Weights of a small contrastive image-text model.
Model: encoder activation gelu, encoder depths [3, 3, 9, 3], encoder widths [96, 144, 208, 320], text encoder width 128, text encoder norm layernorm, text encoder activation squared_relu.
Training: adamw at rate 0.0029, 9900 steps, batches of 256.
Data: 195000 training examples, 13.0 epochs.
Rows from block 5 of the text encoder of a small contrastive image-text model, named by matrix and row number. Rows with one number belong to one neuron. Each number is 500 + 50 x the weight over its row's rms, rounded and kept within 0 to 999. All counts start at 0. Numbers have three digits each.
Before each neuron's rows are labels from the 100 texts, of 14848, where the neuron reaches its highest value: "tokens" is the input token at the peak. Only what is clearly more common there than usual is listed. The data: simulated telescope pictures of galaxies.
# fc1: MLP up (text_encoder.blocks.5.mlp.fc1.weight, 384x128), inputs 64-127
# fc2: MLP down (text_encoder.blocks.5.mlp.fc2.weight, 128x384, transposed), outputs 64-127

tokens: "a"
fc1.63:562551501484433503519534489490560478574505495595541495501461502443426516496476517557471471498462504470458458535522516448447504475536544453575433532524513515452500447432453577463534539542556409
fc2.63:471517452415541520539508526422540459465396474437546506520534611439437473528486498466510480500523456455539570567559512493577551620503449524475541528503521512528512314494510495480435449524500397

tokens: "r"
fc1.286:460502508444434527475505451536530532535501499456517468565517386485467482438425464457457424521547474531511589596491471544458523477456514479525470449522519463471393531547466563523495404406539493
fc2.286:498436481429438434501590575466442512514523473510560512519464547458505471455534514607436494452627461534497507526479503556487520551468545447489541415542408496464557495483448463551472504412446433

tokens: "y"
fc1.49:545601521500565460400455452512544544523389561427600612574430511493487447531476523417462531452512417531534423495495497573498413512436529509442476485473455452529519481507438625457391513560433469
fc2.49:591513474519541571466522491503462605490484495521437521544496540511563392504462449501420502544447559517507476562470562485410517510439482554430476573482409484545592419573411500498539503505493379

tokens: "d"
fc1.316:516573569547472488456456389441561443586458590507548508497615518475506470533462467424553491476427471440482492504529507573461533499510484546433496532476568453428531510460426503500381470473552566
fc2.316:488489486536551546495529549396472488428448532512422464520465557506515431582541467550454498538428467511561498581500598491473515554455516595517454560479483437522558388526556422463540466519512405

tokens: "a"
fc1.35:485539541437559378488476513428484564573499571519472575579501442438492559491532503529505409450510475487502436577489506536450495495504521463504456429506514467444575542436499514596496541488440459
fc2.35:442421525539487419447535453473400505569502448499452465588462530537483644478467586573512374541528511502455496607502502481492470547505446461509547548477479468458441568577458488562536583437491508

tokens: "a"
fc1.372:489554530547520476356477444542450512522448541552516544520409604490513458569516444407456543518488468422481498533503519561485512491538512569510476613484458500552522404465500520428496584585430444
fc2.372:593545448560581470437537511513446477507501592526544485562426523462550478496489471407365533498484492561571440581438519461459517493489589545494445566461401483534534402525460509404469515506430443

tokens: "a"
fc1.142:543506503451493538496457489535576532627494560532523608557548466515455470512419466425489562388520590439486441477470425470448463573498503464422448585460524467459499543401489427494379495561553460
fc2.142:520496502502493517520399378510592576572478602564487507513559424500539439522502447442482549404508535448515391475415442486518486614475465593463490585514580442504500534432470507519400523534536493

tokens: "y"
fc1.377:506568488604520419414513516472454524531472553529556565566474501522533492516502455427442464498574464424454507573496522447457486490497606541501493475481517496564553481486425611481435545540467510
fc2.377:551544443553599533480488485493449569520487538530497510513506524502580528524517502442434516489465535561557438536461512425457440492485508561463468631392445450536540417564525545410526452553456429

tokens: "a"
fc1.39:406419435498504520444526536459466538628539522529555479496442443532448497478447479448507501528487470445399493492428451499438393554483546540506412499480441459476531506539500530505419566471505506
fc2.39:527438419439528631445489554431558544520522489506549470464526513452502456596535508514422542484495526479572451574591467584425502524462584460559532524373475458557426438506549541481495507530499471

tokens: "d"
fc1.67:467560466517513495466527499447497516492468556436542619508512462519520503502495483516508567402456470381498429437482482537494446526490533514405479485515601414491544506417455538476363477446525505
fc2.67:496492477566572505446405512421513504552510481501489505551556542461552416558504429508436404436419543428511495557504563473513516549452553627467479571414494496543584427525619494540512530495463412

tokens: "a"
fc1.30:505519580547476469454550482484518462489526511507527509452487448538546523499511532443528482448559568523496506476561446472467505511455501526448402503516509566397413551524439588571456532473542581
fc2.30:627461491523503537476479529531494473486527550578468501504473505547605487459596587561452513516488454546428526521553377507408483445503509502539413444509621475537484472552489515472472569524533578

tokens: "y"
fc1.152:523534457524548515415517503538434424496487499489460507531378588506449450495488531374410480509530481455370485589449544573547456423479525552514530538459490509480459501494522612467432572495467445
fc2.152:633596502530550544506495532441451540408516474513589526520439502480483480567495435521390569497574478520564483529550495478423471549410482489450498582525449414479564506565474476545550430486442415

tokens: "y"
fc1.78:532496468512519533435436484574432487488479495445571624629425527547573393505525501453473524495564476467516512477500569525492444566403516535527524632440457432506540531485449615426455513436478503
fc2.78:661564495508576491467518517472482536518519515560488515490440562529548416491475556494439564500539487534593437482503592436444496458468501470446505593375422453512586421549471551510532448535479439

tokens: "r"
fc1.118:377390530549537494458608472551466484531542484582563571462552532551507490521529447506515427573476530393516546529598565447464500388513538478457422487482440484400484439505407424547543487509525458
fc2.118:465483494493516512492500484505470519490569415494472498437562494543486420493489456579497525537457634440450516504547587500475515514480509567501443476508481524469561466513471444486545488515488483

tokens: "y"
fc1.303:476518493539533424417514489485446524500463544510552539549442601541536519534507468410481518558554419430459489555542512508455501517480558496456423549468446513529544469492480590378456533512439476
fc2.303:585502459512591502425495504461449534495485562541534521495481530443563453522482461447374489495480507583576449564432537511455468508428581569494474647435460497522533427569518541431455496513419450

tokens: "a"
fc1.318:513551516565540484392492474447498494539496603543575536530459538484544519513561498439456477501498496471471497489473550512438468482526596557400453484443452477545594448405476535441433551572460455
fc2.318:557514477489586532456513529477430549493454554509517530541510529432524556538516480424375511520492528556582492600411552483470533520485518587528476624430473487516521383563472525435492464487430448